From a checkpoint of a small sound classifier: widths [192, 288, 432, 640], 5400 steps.
Rows from block 7, named by matrix and row number. Rows with one number belong to one channel. Each number is 128 + 32 x the weight over its row's rms, rounded and kept within 0 to 255. All counts start at 0. Numbers have three digits each. After the name is the row's rms in percent of the matrix's.
# convs0: first width-5 conv, stride 2 (model.blocks.7.convs.0.weight, 432x288x5), inputs 92-114, a 5 kernel for each
# convs1: second width-5 conv (model.blocks.7.convs.1.weight, 432x432x5, transposed), outputs 92-114, a 5 kernel for each
convs0.306 095:156153133146156159157137102137135107114149132128117107095110115070094141114165211135122150165129138087080121095104095111190234171151159134154153150113138101121105114144200140138154137165130137176123078125121121089084086108113148145124107103128201148195114114106132144132120192159188149095102110145124109076118174178164121103112099063106117100074
convs1.306 099:130140093129109176131124074070107130118138161071129103103148079109103105146077118110107084073078146131083078147076134087109166094079132194166153117112133149114105081103105088076103099071100066108088057118109126143141121133114146106124151208100162120115094129125130115094023118103101150147129106132158071068105121167137132133134129104144115174160
convs0.307 096:127159148120107106132152165083095165179143112161120140167143130184160142087106096095087133093141142110096158160127101117157148156092109128140117116095133161148147096140122151152104155102059134135139103110139141103106171177136085149154112088164171133053107108110131141120092107130094140117095115176172138069128166132119154132101100161176116078096
convs1.307 092:110150058129095126101115134108216158142141108118117130123149139108108101089186148108130129157150099150081075150109104141110162150121120116111118074142181169127124082133065139120150200077140138067175160113163127105134111167140181096160128112144114174121131082078118134119175159186128094107126125085118157154139133094099102115134173106131114099135
convs0.308 102:066068110120123140123125093095122120127099132119078075063098156153146152155108108088097081135168155128138136121111115104168138135135127080086122090111134151147136148131131115149102099062063102098125140146167136124126130092101152156126047105134135121116164119144140123073110077095115121142096112087142131087111102064178139119118117177167127116125
convs1.308 101:135153114136110180119155177182091126141134164133166111135134151146188163140092122175181152200154108137176144163094156201084137120125173212156116112116105130170214209075144166175090146123138182135196143141109053149153123054088163124154075042112097104121178148144128116115079127138144135119083129147161118150113156141166148125109100165139108134131
convs0.309 102:116086079070140126119088136151087090111128136087104110094080179154093081146115142139113085064039101163124106094139157156104188151151109087089078113156059058081111154160178127098135130155151047069164139086078119100105106112115079076113147132135119145152147147126147132189212187137165179116163166126146207189134104179119098112116140146079121158146
convs1.309 105:204021181087147077148096124150163153114135125185062151116132076138078126136134152176133178055066137155140099065139112115135167121143100150150114138105189101119124175163137150176077035110154074158081141130095119153134131097082081218098083148061153158133127062112140160109176138108126150093163134125117104094164071168121108125149080097139102131108
convs0.310 095:138137125143128154146136093118122122143151143133115108093126112088118147108167174108096097156134108080088115113108120132192172140151151123141119108093135098118128117151177139114126127134109119128099082149110118092099123131163150122108087104152199133178144097115124138117141169133155125081111110147141110106159171173131114093113104098126126112090
convs1.310 100:096144099128107200130133095073115127143131164077142122120143100116132095148072114119115088131074123145086097164074145110084159129094124205162123115075136138132123096095105096079107103104131076087112097113118089139144114130114177127114114191090139132128132141113127117106013098124098156152131125152194103094122115152149138132141124124161116167171
convs0.311 105:115079103106098138111103117120113075108084107130123087048088125131137145138134107061095115121146180121124110129131110090157112121152132128114111098096133128146135126147113102143152156121037058099113144150153143131114068039101122108121090107143150132109129122125115116079113074078095105133102081028101148078056071085138108153124109169185141120100
convs1.311 101:167097132152093203144187191178138124165147117156105126152082120141204152132100131148192167232152084141199109173080219189064122112139173177120114133150157137146153175057133137166087131095154173123146118179118069130192137055122127134170061066103100122109210150135124098054113125133159125119079109139147106138099153109154143137111090147138071151119
convs0.312 104:160148118068112092124114096105117149146147128115122135114120136168153136131134104112101126096105142098091110070099108111125117132176102125091053024098124133124141102100105118137147162136126044098164154117096101102120155143148114101135138115166176122110141177139101121106151112154141172102179166179138175159129105128118132110077077181120115108111
convs1.312 108:156081216102151132117120132101133110145188162154053221139120116168129165101130157130110124090115106165122133133146155181148186170179149188171110088090184128163137158215139165165094086128183149158095157115103121175135107112119125157076085141089149157142182150132138132127161114138141139108145114113177154117149134116184130092092093140202161135180
convs0.313 097:147090095086100149104072088084193164089090117140162117124135126148103100069171147162180150140123051068098093084093067080100042110115110132129106080101149143063041051113133122153103135136158179153103114131120106181211126099110153130092118129079026109093117080101099085093143160170138122149192152114114121159140184122110072090076088123117124113135
convs1.313 090:109109126095115146132107135109161128114141134155114113147111153130149108111164160133139065122107162117118125136142128035163110147128093043114133131123102113139117096080118074107141105170100154150133153175120150094044030110191171134096102167108164144135093071111130137145176121124154131108091122107109155173076149101063118115083144117072138121137
convs0.314 098:086089139174154114097093132181134066084143163134123087095158101069113133168125142108143143158144122129141068106113141148133133074126122094082138143147104070108153203105087115130159105081132151136102130162141092125097071076140141106094116151146159146202145102121125118094114122140151138143114106084134071085114121086114070101135155120156160140115
convs1.314 088:128152142159089188158138099144093095148135144094171123141102155101168133140023065102150166192116121087208105138143167152103098128159160194135103147140129122103116142100183113162151091155118154140092079131149096103170168087075095105157132072134088130161134189124115124162069113086131119149094092141140069159114136134142133125144109184159137163136
convs0.315 104:140116106075137109086109116105100125146152116086107120161146140119097111091174150153095161079072128103080097081104118140153179172146123112093088078108096110109119105161132139113152188185138109155193127096085115119110132175128108092126151147101145143141149177103130128171200193167183188142169140200168196165145166174109101115074121121078107111139
convs1.315 106:163101169087102068074109071036191137155154103158083172095120081128105087105159133100085058083069108170068096162112101090150219157137110110130127097106177140140123066180107129133098097089165091116045113119083137126126085129118137185110098197099178154124171108121136158138171123138102129094157111103145189091151084115128112110129131089189123116169
convs0.316 102:178184146122130150154123079074135112118126174125120121120138150160134111106112127156137142170149120073110150101096079094148135140177141163188135114118162150135123132128128130131100124151148166162124148142116088154160118124141133121116075106120086109138147176173135081069105158166191162114138139191144132159184161160179138118080103102100075042099
convs1.316 105:109181135081111118108083059061148140179137128088159155129151134112111138048127129093082103032134159088095192123117101154226180154112106086113102092107134123114096066156108128100115139187091111073097141125138150134103130114110154086098203173192182091135076104120119119152159148131108102160140093147129089111115134141091105120139140164133099171180
convs0.317 095:154201159143113122115148117077161156117092109099131163174147113147158140116119091126133146121127093123119138118108082101154093108155134134176139139136148141118117125141097117103087111118168209165087126153138118137178165131128134133106056115127079105104164132177161132070111165147153136117137138190165115198217200126122120124130136120105090091137
convs1.317 094:036224139082124119111053075083138158199075123079215156103156170131131089069173130112102095053158129132091193121162128108240098200119107093105113106130121121109120085167135140098130170184078130066137183111147129139111103128156171105114169078211136147158093100110122129162153100172117098158095126117067131136104138119106106116109159167112145131110
convs0.318 094:138143116091113157140112112085156155132154172170169153147135136134113110087135117135129130168146136124124121161144149136103083147074091156169161117130171199168178149085128137142150147143142124132112127121115110167191157160163148139134146158101076115106091093126112097105091105126111126156197161164123117129123124135153137121139121093109146114116
convs1.318 096:131093130134116080098104119101170123142110071155120147122098128132150130116218192126111119148119126110136151149119119091161155129117135000080131145153131132118114133103123101133174138154130137138149154175149158065103127170171128121123135137119141124123145066096130162212218171136130084076112116078104205157116113022053106129155204117122107107140
convs0.319 097:094177171191158136124131118105090124151150137109059116180130105127137169151118088116105137104109106100123134136093110112173158132149141134127125160152128147152158130148145107114149110092120139152111120110120079115094152160138114097135090113163170137117116127159127112063106150146146133089074107188162111158156164115153140113091086117127113050116
convs1.319 094:077223104123123174141118088082091133162132150038191176125197157119132137078149125120115116115162112129078161114143140156165134161136178184143108075099112131120149126191088158111152170164134137098139143084162109120138147135089123062131175097214129098124148134100095109154110123164107138151089098140171083104151130170139095111127170165148142160180
convs0.320 100:162147113107096135131128117111163143125116142140176142128131167130132110104103088128105149151140138116129125111113113119129094124109118157162142126130165161137129136064061106086135139126125143148120123138144116156174147133120151134128127159122086106109108143143110099099111096130124142127182170160111133144112123127149132116111136109109133092106
convs1.320 102:151117167118107092114124134127175146157136119182129172138098143145145121084168168123129126141147123113177173164128133121187166152157137056126128130150125144133139149160175139168170135164118169134124156175152146139139126122141114141135130116137174142145150128134118139153247175134147097104144109075065174157101098075132134114112139144129130109117
convs0.321 098:121129116108103159154141139111126135134123128140156144149133086075106093102092089117123086151155132151162132131151144163137089125098125157176151127112165171147163159097091132132130103105125125103098104123139127141156147141136140145139137162118103119119133100129150136135051099088089076140144126138123090109141095125159140131135146093132123132141
convs1.321 109:103138119117148070115141148146117130120079070144142114107102146136136123136221176143148181134145112137152130107116116150132100106092089038084129147174112116128129143123121138159149149115112151149170143144125153123124137148158121114120118082114106121132121099120130160189187154142106072094102103047026180135121098060113118126152173133101107104079
convs0.322 106:113138146158179140137163151181117154113140155099101115112100114134131172161104127107131127126191159189180155182195223217139143140167177116150149207214135158155195209154142148148124089133110159145127137144156135122147150149115142181140137132146113122114135158195190215176114128126160157131130158146152147159171165167147171150204210132122137135120
convs1.322 107:096100137120137102076067061080089119108084102091120114119122133137153158191129141131144186106137118093149147094102106110140096120092093128116113121123096108109124150086096139159148161141110108091151138126127137095118141146134099103129164149140109094103082090112131162211101115108097081106116136143128138153122084079090117151172196104039106135072
convs0.323 096:166151127133141155173135107131128109109126151136129110091096133090080095102160232149151134164144147103084123120112118107171241175155165145150141159114156117128119129132186155164148145166131105144142109096103123123096095111104156148126110115114178138185103138119124139128123183164203168122135119141127118085094149179165139132104106056064107100068
convs1.323 097:165118129126119146144100088095104130092144163134129077134129080124082106127095122103077092047097167125100124133106128092124165079103127169157146126088120145130111086103092064079097087086100085136091067123090126134130121134129147124105157231116175128114096119138130124115057120074114157129130122159162090092124128175138141142151113120124128179150
convs0.324 101:114109095119114137151129121105101078083063082124082078025086167168145134136130149124127125119121138098107134129096089073167168168169130118124097103080090075091067084144181129168131143135090083122151152125145138122082077037069112119115088084156142117123128117140109134088114078103136126121076095039084165138083120100155152154099091179169114113075
convs1.324 099:157094102130106192158164199172142143150173167171114102154118109140158124135122148156158137167138112125171105139085160159079133103135172234152132121110164154183165158089106137124061110094132140132172107148097061148158105070093136131141055084107108131112192126122103075024109138131162180100107119149158077106117172160147139133099030125126117173158
convs0.325 103:152130134097104164168122115066154139107077071143144105081092199212154139097124125142144125140152131099071125105124069064154139164143096147156125108083148155114044039177180141141094142155137138140137152137170136164172126102105130143125103088117080114094122138146129119098113110141127137127133119105119179173147151104157162133093057187160118090092
convs1.325 110:132100105100099136138135167136177160150157131163135109153144119135164117118208216170139104121146141109123145117111112088184139146120131133138117113105158164170167153079102121115108150139118144116182170133093121118081041089175181130121122125140145134110135085122125113095183140136161137095074114132126158155105157123100111133109114071045137125106
convs0.326 107:105123130076070174165124079066121073050077119144139118083090158163134095085109132122132120143132141057123141122116080080152083138175129156163135074036156131137112115133123116141121126163142143082099164171161113146137094028090131066035055135135132119141165109162128083026162110127134148134095126120105144163149091061153119170101097161168114124101
convs1.326 105:089131153106099181162156140153148156239133115105139160133105103125179122082121126143140139181113108111135130101108167182162102129164083143132129156147192135150140125105109136145031077177120141150106151154111112105171122024133167157125127080136108114143137136150108074102151107153168120188096126178087106139103133111139127144082042203115079175137
convs0.327 100:140103114076097159165118127111136140117117132152170132140133113078086069076148088133113130137141141119112126110129108127138094140070098151147159104094143164125138124094086125114154166121138119130107102119132115157154152136131148136142144136099105130120111113099137100117112113141104113149174133140119115125115133121154131124107110089112135116119
convs1.327 114:147117138124118082112142157134172135129129094174116130132095118132135092083186172127128110147117128132139133150118138115142144135121121040111130129161137140124126117136144124143161121125140157155130125157138161122129113140171124132134097120097138137141147112134125141153254183142141108086111109053053200148118111051127123116122151136131134123117
convs0.328 101:138142117128139114099088129150095084118143162124137124109128150156119128179089097103132126130116125145154112101112121145111093103187129137152103110138137122135143164108095102118145127162135108118143183147143107115095099094146071018106133148130128146183160124153088072087136115124149131107120169134114168148091074094128116113113113157141137133132
convs1.328 101:139075182123094150152133100123139128192170110121107189156103142122140154098094098131145176132150125093174112102118145179126141127143121150132092137144196139125130146152127112157116099163154109141058122138154102136153177074046114185131136098150135115143163166125114080129136135127173118154162109152122071093125129103153151118140093162191098136192
convs0.329 097:079148152175155160153151145126116143125138125118081094127139090139146165118112122081085116129140101123117152185151149140161137155152167104175150165149119135154136132159177126113131069102101152149091107127122108106113140157146129129097085083156153118124119160214150154144095160134135123081076111139161178191178188154140164144129114146144114100090
convs1.329 100:078154113094130173125107081074099140162084150050167150081192102126117108134119131150118104130107110134113125113104114110133137153087136188126134105079127130130148131104092143108100138155095068052183156117127095134138127118119180110131136134155137123110136110109106115111062118186091136150132151160168100099145119152132133141122130125134090153141
convs0.330 104:119120099115092143129089105102161103069041056121154119139097146106077102098155171145145148108080080077092069034082104111140109109089130095107113127117122095069050072127088136084120136180157162149114104148169146131128095064043145112066040088100085141156156085081138122072152176152123131140123138100108129159156159084118061085082132058100142165146
convs1.330 091:101156155069123151158106144143136163149087146128157143093131103159154086097119138141141088106101130169099119091169187075131092140125105100122142155151117114123112106147121113105070120151104146148088127158086156159158053103173156166113099097078159130168120155154099104104139103143127122121106142139081115127139114131132161125069085144092158192114
convs0.331 102:086114104117088077066106090140108137154140084077081133213173077077109099102167110131128122086056078116107091055051045136117090117104112100090078100101084085116112066144088107047130135122138153118119118097085127093100127173160115093107125111086122124116129112087110084144165180148139119123120097144121130137158139127054088100095114107055076160214
convs1.331 089:039210121052154109118134104141123141137108139086149156071157162149075125086118101144113075078126124180000119112193085101122137145149077098124134130136098093119130102194104110103124140120137110141112150097139150177104080159135167143047125131175124128155109152100126133151102115164096151134149121118139151108138075160156124090125139116164144100139
convs0.332 103:062120142167154108087130108141098149161114126121099119141143121149147166151059039077125148111160127148145130130123128126122118110151142125101124143163137155150148151089114140159137068000071147155118136137171136115124161137126103133148115124142130134112129087128106123090058086084066097129066109093143037032102133090115132114138142160191140097103
convs1.332 091:137196070144114196158132156166118123140128123124158103139118208131174157122129090119178179217208084128173125146133154196110087138121152147123101085154137137118153159122104164169161190105139176119176141129170088121148140136082129089183131017173081155112127145116130131124093115157129111138072123092117110150103171121129117111126166153141144100108
convs0.333 093:105162136105077061114148148156109144166144086083097168204130079083110084089105132165183127098098117143152088088096146171090099124128126095101124141162108122129127128116097132116150112148156160104140141107062132064072132166131109122146159115112137112141126120098107091131141157116139126110095121140094100125126086124062097125124163114053060145165
convs1.333 080:100147133074158137140131105150132122096138124124111132091092155160043148114130116111095112026157147149011141082188058112128099100112054056106159122160137104111102097168097111114118144120118112142080172093146165155089113167150112133069160146199157116140081131125120137161152111136099143148153135102075145118124087113140098113132133123129145090117